config = dict(
    arch='crnn',
    model='self-supervised audio encoder (BEST-RQ)',
    dataset='simulated sounds of rotating machines with and without faults',
    train_examples=39062,
    n_mels=80,
    hop_length=160,
    input='log_mel',
    win_length=512,
    codebook_size=1024,
    mask_prob=0.08,
    norm='batchnorm',
    activation='elu',
    depths=[1, 2, 1],
    kernel_size=3,
    stem='single',
    widths=[128, 128, 128],
    rnn_width=256,
    rnn='lstm',
    bidirectional=True,
    rnn_residual=True,
    rnn_layers=4,
    optimizer='adamw',
    lr=0.0016,
    beta1=0.9,
    beta2=0.99,
    eps=1e-06,
    grad_clip=0.5,
    ema_decay=0.995,
    steps=2200,
    batch_size=64,
    epochs=3.6,
    lr_schedule='constant',
    warmup_steps=220,
    weight_decay=0.1,
)
Rows from block 3, named by matrix and row number. Each number is 50 + 10 x the weight over the matrix's rms, rounded and kept within 0 to 99. All counts start at 0.
# conv: width-3 conv, stride 2 (model.blocks.3.conv.weight, 128x128x3), inputs 0-63, a 3 kernel for each
conv.90:59 52 49 52 37 56 53 37 46 73 48 57 58 51 18 46 62 50 44 51 43 39 50 56 53 44 50 40 39 34 50 30 54 54 55 56 65 53 51 64 43 58 39 55 37 46 42 52 44 47 57 36 66 37 49 40 35 49 69 41 35 53 50 45 47 51 54 67 66 33 69 50 34 53 45 51 37 45 38 47 46 32 46 39 61 57 49 46 41 43 55 65 57 33 44 50 34 25 41 53 48 53 44 44 38 46 35 58 52 46 49 53 33 47 63 48 59 42 39 32 44 46 35 46 62 39 45 84 37 59 29 46 42 20 43 44 53 50 48 47 51 54 33 47 49 40 38 46 42 45 50 41 42 37 38 47 44 87 51 56 38 48 48 46 46 57 50 44 34 28 34 47 49 51 59 46 70 43 35 47 60 51 53 48 39 29 61 42 41 43 42 55
conv.91:50 53 50 43 29 51 48 40 51 68 62 46 24 46 57 29 45 36 50 44 49 56 64 50 50 57 48 59 47 57 47 47 53 61 52 46 39 33 41 42 48 46 54 43 45 46 51 61 41 49 52 43 49 43 53 54 53 68 68 66 50 56 54 42 54 60 31 33 36 58 46 45 51 60 44 44 48 42 37 48 48 48 54 56 48 57 57 46 49 44 55 57 65 53 36 31 64 57 54 62 65 48 48 49 37 46 36 62 36 50 49 43 53 42 48 66 70 50 59 49 52 45 39 52 43 46 62 39 61 52 60 32 53 65 51 60 52 55 68 53 57 49 48 50 44 43 48 57 51 51 41 45 56 54 47 44 72 32 44 40 45 36 54 60 56 72 75 65 45 46 40 38 45 35 50 63 57 74 67 50 57 60 62 56 52 60 46 46 45 29 39 55
conv.92:33 31 32 46 58 64 45 48 34 47 38 44 53 43 41 58 46 62 49 50 55 43 41 46 45 33 35 49 59 48 42 47 48 30 28 34 66 70 69 36 44 49 59 58 52 62 48 41 53 49 41 54 67 58 49 50 51 32 18 45 33 49 47 52 46 53 69 75 69 42 37 34 43 62 55 49 56 53 48 64 50 56 63 52 54 47 50 45 50 38 56 36 50 54 67 56 37 50 47 36 38 45 51 39 50 55 59 47 67 56 58 40 50 41 32 45 44 72 58 54 55 63 55 47 48 49 48 46 44 40 41 48 51 50 45 48 52 53 46 37 53 61 67 59 48 48 39 47 36 38 37 38 31 55 56 44 47 39 56 65 72 65 57 41 43 43 43 43 61 38 45 56 38 50 48 49 53 36 37 56 40 29 50 51 52 46 65 48 67 52 64 58
conv.93:38 35 44 44 53 57 66 48 49 52 39 43 44 58 48 49 65 65 37 35 48 48 54 50 46 52 54 29 11 23 49 58 68 48 42 53 46 43 41 49 46 54 58 49 50 49 38 33 41 51 47 71 77 76 52 45 72 52 36 48 27 39 40 63 59 54 49 41 66 45 53 34 47 54 61 32 40 51 40 36 45 43 45 38 44 52 61 54 68 60 52 43 43 56 51 50 45 36 30 48 29 35 56 72 67 35 48 33 46 54 41 51 74 56 34 42 48 55 50 63 63 58 43 60 57 53 59 37 45 56 73 65 68 60 59 51 42 32 59 60 49 31 24 45 51 41 65 58 50 58 52 58 51 70 80 52 42 35 45 34 39 39 34 51 40 51 32 44 60 53 48 47 70 53 52 60 52 44 65 59 57 39 51 53 43 50 51 57 53 56 58 64
conv.94:60 53 39 72 47 33 66 68 58 45 57 56 66 68 66 51 58 55 49 45 53 70 57 52 54 55 61 43 49 46 64 64 66 66 76 73 43 42 42 65 56 48 47 55 53 68 62 60 51 44 37 50 47 42 41 44 49 49 51 63 67 53 51 55 76 45 59 43 38 69 48 60 45 45 51 55 50 44 54 62 57 58 49 51 57 49 48 66 55 57 55 59 58 55 50 40 42 56 52 43 61 53 60 51 52 58 66 55 53 59 54 76 69 59 58 66 60 49 57 46 63 46 41 54 56 64 58 48 66 50 42 39 57 59 54 55 49 29 41 49 44 38 44 44 69 68 42 60 55 56 64 70 60 51 53 50 65 35 61 38 48 46 69 72 52 48 56 61 52 59 53 38 47 45 50 33 56 62 46 40 59 70 62 57 72 43 42 46 45 41 50 32
conv.95:53 55 60 68 66 51 60 64 57 39 57 66 42 61 72 55 49 47 41 44 56 60 52 57 54 54 50 45 65 54 62 53 60 60 66 70 48 44 53 52 56 56 47 46 59 69 60 56 38 43 55 55 41 40 39 51 43 48 60 64 50 53 49 56 47 46 52 52 58 67 72 76 44 55 48 50 67 72 55 64 65 53 47 59 47 72 59 61 54 58 51 56 51 62 53 60 39 50 56 53 43 55 60 66 47 62 67 54 60 58 51 63 60 56 65 79 55 41 51 56 47 50 41 49 50 57 68 73 72 52 41 44 45 50 41 46 58 47 33 35 45 58 43 54 64 67 59 37 55 44 50 54 59 50 42 50 55 73 61 56 57 47 40 55 51 41 41 53 52 51 63 45 38 41 65 55 52 42 46 35 46 54 44 45 43 45 51 52 42 45 51 36
conv.96:52 50 51 57 54 57 53 49 49 70 46 41 54 40 47 64 57 50 54 46 68 41 44 58 42 44 46 35 59 51 56 74 35 57 59 53 49 69 48 48 46 52 47 38 42 49 54 63 37 41 48 58 46 30 35 40 54 70 53 87 54 44 60 59 63 48 62 50 46 85 65 68 51 48 48 41 61 58 53 50 47 71 49 46 48 44 57 51 43 47 42 53 55 50 48 68 53 49 59 55 52 36 48 58 56 44 56 59 25 51 54 51 35 47 53 90 71 50 40 32 53 51 44 63 55 55 63 61 92 44 61 41 53 56 37 51 43 56 54 53 53 37 53 52 53 46 39 35 41 49 36 54 62 42 32 33 69 68 78 46 57 47 44 42 46 59 65 44 33 38 60 36 40 41 45 68 49 46 35 29 44 57 50 61 55 41 52 45 51 40 46 45
conv.97:37 50 56 52 50 48 41 53 49 40 48 47 51 54 52 57 55 66 40 40 37 65 58 56 57 60 63 36 44 44 55 55 64 55 55 54 40 37 48 73 63 56 52 59 64 36 49 34 51 41 62 59 65 63 48 51 42 42 51 37 37 51 48 57 59 59 39 41 46 49 41 41 44 24 47 54 54 48 50 53 56 14 18 30 38 41 49 67 62 67 49 41 54 67 62 59 46 45 42 56 41 38 60 58 47 33 49 46 51 55 63 37 49 56 35 37 54 43 48 59 48 36 48 54 53 50 31 48 44 52 57 56 47 49 54 42 31 35 59 49 46 06 18 36 54 58 53 44 61 61 52 53 55 51 67 58 53 41 40 52 47 40 54 46 45 46 50 47 43 55 58 72 61 61 53 45 54 51 42 51 61 47 55 37 52 35 42 35 41 50 47 45
conv.98:39 39 45 35 51 57 44 47 45 48 52 64 53 57 42 65 67 70 58 53 61 58 42 49 55 50 52 45 46 55 42 47 65 41 33 43 66 66 67 28 34 43 41 42 46 57 36 50 59 58 61 65 70 59 59 51 61 51 50 53 37 51 39 41 40 30 51 58 68 60 48 54 57 52 56 39 53 48 43 36 51 44 45 55 49 59 48 57 54 59 51 53 44 41 45 44 53 43 40 33 39 40 53 47 50 49 48 49 63 62 60 75 55 52 40 51 39 45 49 39 47 40 56 59 40 54 49 42 37 56 38 56 42 54 48 43 46 51 29 48 52 54 66 50 41 38 30 48 37 51 62 50 60 49 67 53 48 36 51 60 59 70 51 58 51 31 46 35 45 45 52 46 52 56 59 47 50 49 47 59 55 35 64 55 41 39 54 61 55 39 53 52
conv.99:41 44 46 46 41 47 50 48 60 40 50 42 46 59 47 56 70 59 71 75 66 58 52 50 41 40 49 47 44 53 33 33 46 40 37 49 58 72 65 27 47 38 46 50 33 52 44 47 66 58 63 42 54 47 52 67 59 52 54 51 61 48 40 52 45 36 51 56 53 45 60 52 46 54 41 58 55 54 44 33 25 49 61 55 59 70 63 50 46 55 48 40 54 58 42 43 53 57 55 41 47 57 63 42 43 57 48 49 57 44 60 72 59 51 44 45 57 45 51 27 48 53 43 71 51 42 59 43 43 60 55 48 45 45 55 48 60 57 48 43 53 56 62 60 36 29 29 49 47 38 67 66 63 49 55 40 58 40 51 50 52 50 54 63 60 40 46 59 43 56 56 56 55 46 48 43 41 54 58 60 48 52 57 37 49 53 56 63 44 54 64 43
conv.100:40 49 51 67 72 60 55 63 55 44 27 53 60 67 51 49 64 55 56 65 61 49 44 38 43 36 44 66 60 65 43 54 48 51 48 53 51 62 45 50 55 49 49 57 37 48 45 41 58 46 49 52 41 45 36 40 34 28 26 31 41 49 63 50 46 48 57 66 58 26 40 46 49 56 53 64 64 66 52 50 63 44 62 59 46 62 55 36 41 48 58 38 35 43 46 44 53 48 57 50 61 66 51 54 54 59 52 44 41 49 51 42 41 54 64 36 26 41 55 57 41 58 53 55 43 44 34 49 33 50 35 50 44 33 40 49 46 68 38 29 47 61 61 59 66 60 60 48 32 43 51 41 41 45 53 58 22 26 42 52 57 74 60 51 48 55 33 31 51 46 52 51 57 49 42 53 48 48 34 30 62 33 41 50 48 53 50 41 59 50 47 40
conv.101:62 54 59 63 59 68 37 36 40 40 53 39 46 51 62 43 52 42 42 58 47 48 42 41 56 58 56 35 45 55 57 65 47 56 49 62 66 54 50 46 39 45 46 49 57 49 54 40 47 54 41 51 36 43 44 39 33 63 51 55 50 57 52 45 43 49 48 33 37 55 50 57 47 44 37 57 50 54 56 59 65 52 40 43 45 42 50 51 62 62 65 66 63 38 41 38 42 45 48 34 41 49 50 63 27 65 66 63 52 63 63 38 48 53 55 48 59 48 37 38 32 46 31 35 39 46 61 51 53 31 36 26 54 61 51 36 29 28 46 38 48 39 42 56 49 60 59 39 59 48 54 52 56 35 21 35 51 44 45 60 47 61 48 42 55 59 67 47 53 52 58 39 38 46 46 50 55 51 41 49 61 48 44 35 40 49 30 03 27 43 45 31
conv.102:47 51 48 56 55 45 51 59 52 31 51 57 61 61 50 59 71 55 57 49 48 61 64 66 55 44 59 35 46 39 53 55 72 68 54 60 46 42 55 55 58 55 33 37 42 56 55 62 46 62 55 66 67 62 41 47 54 37 52 59 59 53 57 68 54 61 53 53 66 50 55 52 47 29 30 62 61 58 43 40 48 39 22 39 52 63 47 63 56 43 62 40 57 49 49 56 36 35 56 46 47 61 65 53 52 50 56 55 44 50 59 53 63 68 46 57 37 44 22 48 68 52 60 61 65 65 36 69 47 63 46 65 68 47 55 40 54 40 44 43 40 42 27 28 41 55 38 55 56 47 67 61 61 32 31 39 45 37 43 41 53 46 48 67 65 54 31 40 58 51 49 54 53 62 54 36 47 57 41 38 62 72 58 59 42 44 37 42 33 51 60 50
conv.103:48 46 46 50 60 59 46 46 46 60 47 44 56 71 52 44 48 43 50 51 38 38 51 46 56 43 52 51 42 41 57 57 52 58 44 55 49 34 53 41 49 56 57 57 52 44 63 57 50 48 48 36 41 48 44 49 48 59 59 42 33 50 45 56 55 51 44 32 45 52 64 38 55 61 44 43 54 52 54 52 52 57 44 38 51 63 71 51 69 48 42 55 60 42 46 53 61 58 44 46 58 40 39 47 43 45 41 49 46 56 48 46 44 46 45 41 61 73 57 55 42 53 50 45 57 35 65 51 47 51 51 45 62 67 59 64 47 43 49 36 43 38 47 40 57 66 55 50 61 54 47 51 62 63 66 62 52 61 49 69 47 55 40 53 59 46 36 54 61 71 70 19 29 34 56 44 40 70 48 53 52 49 46 50 38 52 51 51 34 54 59 48
conv.104:32 49 48 49 56 43 49 56 43 44 53 55 49 56 65 50 57 40 46 58 46 72 60 72 43 59 44 39 42 51 53 69 62 38 56 59 43 38 44 56 45 44 39 46 41 64 47 57 50 61 48 59 47 56 57 55 61 44 42 60 59 61 59 50 61 62 35 31 33 74 63 52 49 50 57 46 49 51 42 45 40 56 45 42 53 54 74 62 52 60 40 41 58 61 47 54 50 62 47 42 47 49 45 54 61 46 52 62 48 43 57 46 52 68 62 62 69 50 37 43 61 44 51 49 66 53 75 62 63 55 62 53 59 63 48 60 50 48 58 48 54 37 45 51 47 50 54 57 71 62 59 57 51 50 45 57 63 60 62 38 48 43 44 54 61 48 38 43 59 60 50 42 49 43 68 45 50 59 63 54 51 56 60 43 38 48 50 59 49 71 74 64
conv.105:39 34 51 48 53 58 46 56 56 40 49 45 57 58 56 49 62 48 51 62 53 53 64 57 35 37 48 43 65 49 50 50 53 40 46 50 50 50 53 55 45 43 38 34 47 45 53 45 65 64 59 61 61 51 53 50 43 37 29 41 51 68 56 51 47 45 61 72 58 44 37 52 44 38 37 61 58 60 34 38 44 54 55 62 51 49 47 38 40 36 43 41 31 40 49 52 48 44 34 55 61 57 50 49 53 52 49 46 45 58 38 60 60 52 50 47 42 27 28 45 56 53 47 54 43 37 39 44 37 44 44 50 48 51 33 54 56 56 44 27 37 52 48 45 44 53 49 51 51 47 54 72 46 33 27 31 41 39 55 39 47 45 68 61 64 43 47 42 40 55 50 38 49 47 50 33 54 69 61 47 59 62 57 47 57 52 48 43 46 73 61 54
conv.106:41 48 54 58 63 52 50 24 55 46 53 38 57 48 41 67 63 61 50 45 42 42 34 46 40 31 43 46 41 41 42 58 57 47 52 46 48 49 56 79 79 68 56 59 50 25 41 39 47 51 49 55 55 50 33 37 36 37 31 31 38 51 59 49 61 52 57 49 48 41 44 40 44 53 53 55 53 54 58 52 57 43 41 48 68 59 44 53 54 47 28 39 45 64 74 68 51 49 31 42 44 44 61 49 40 37 44 41 55 50 42 31 37 49 12 42 38 56 72 63 40 44 46 54 53 49 42 22 47 37 66 53 41 35 62 55 55 49 46 44 41 39 38 52 62 60 53 45 52 46 37 27 42 56 64 73 45 36 44 55 51 64 28 30 53 40 40 53 45 66 55 57 59 65 50 48 51 36 44 44 60 46 39 30 37 48 49 49 42 65 62 48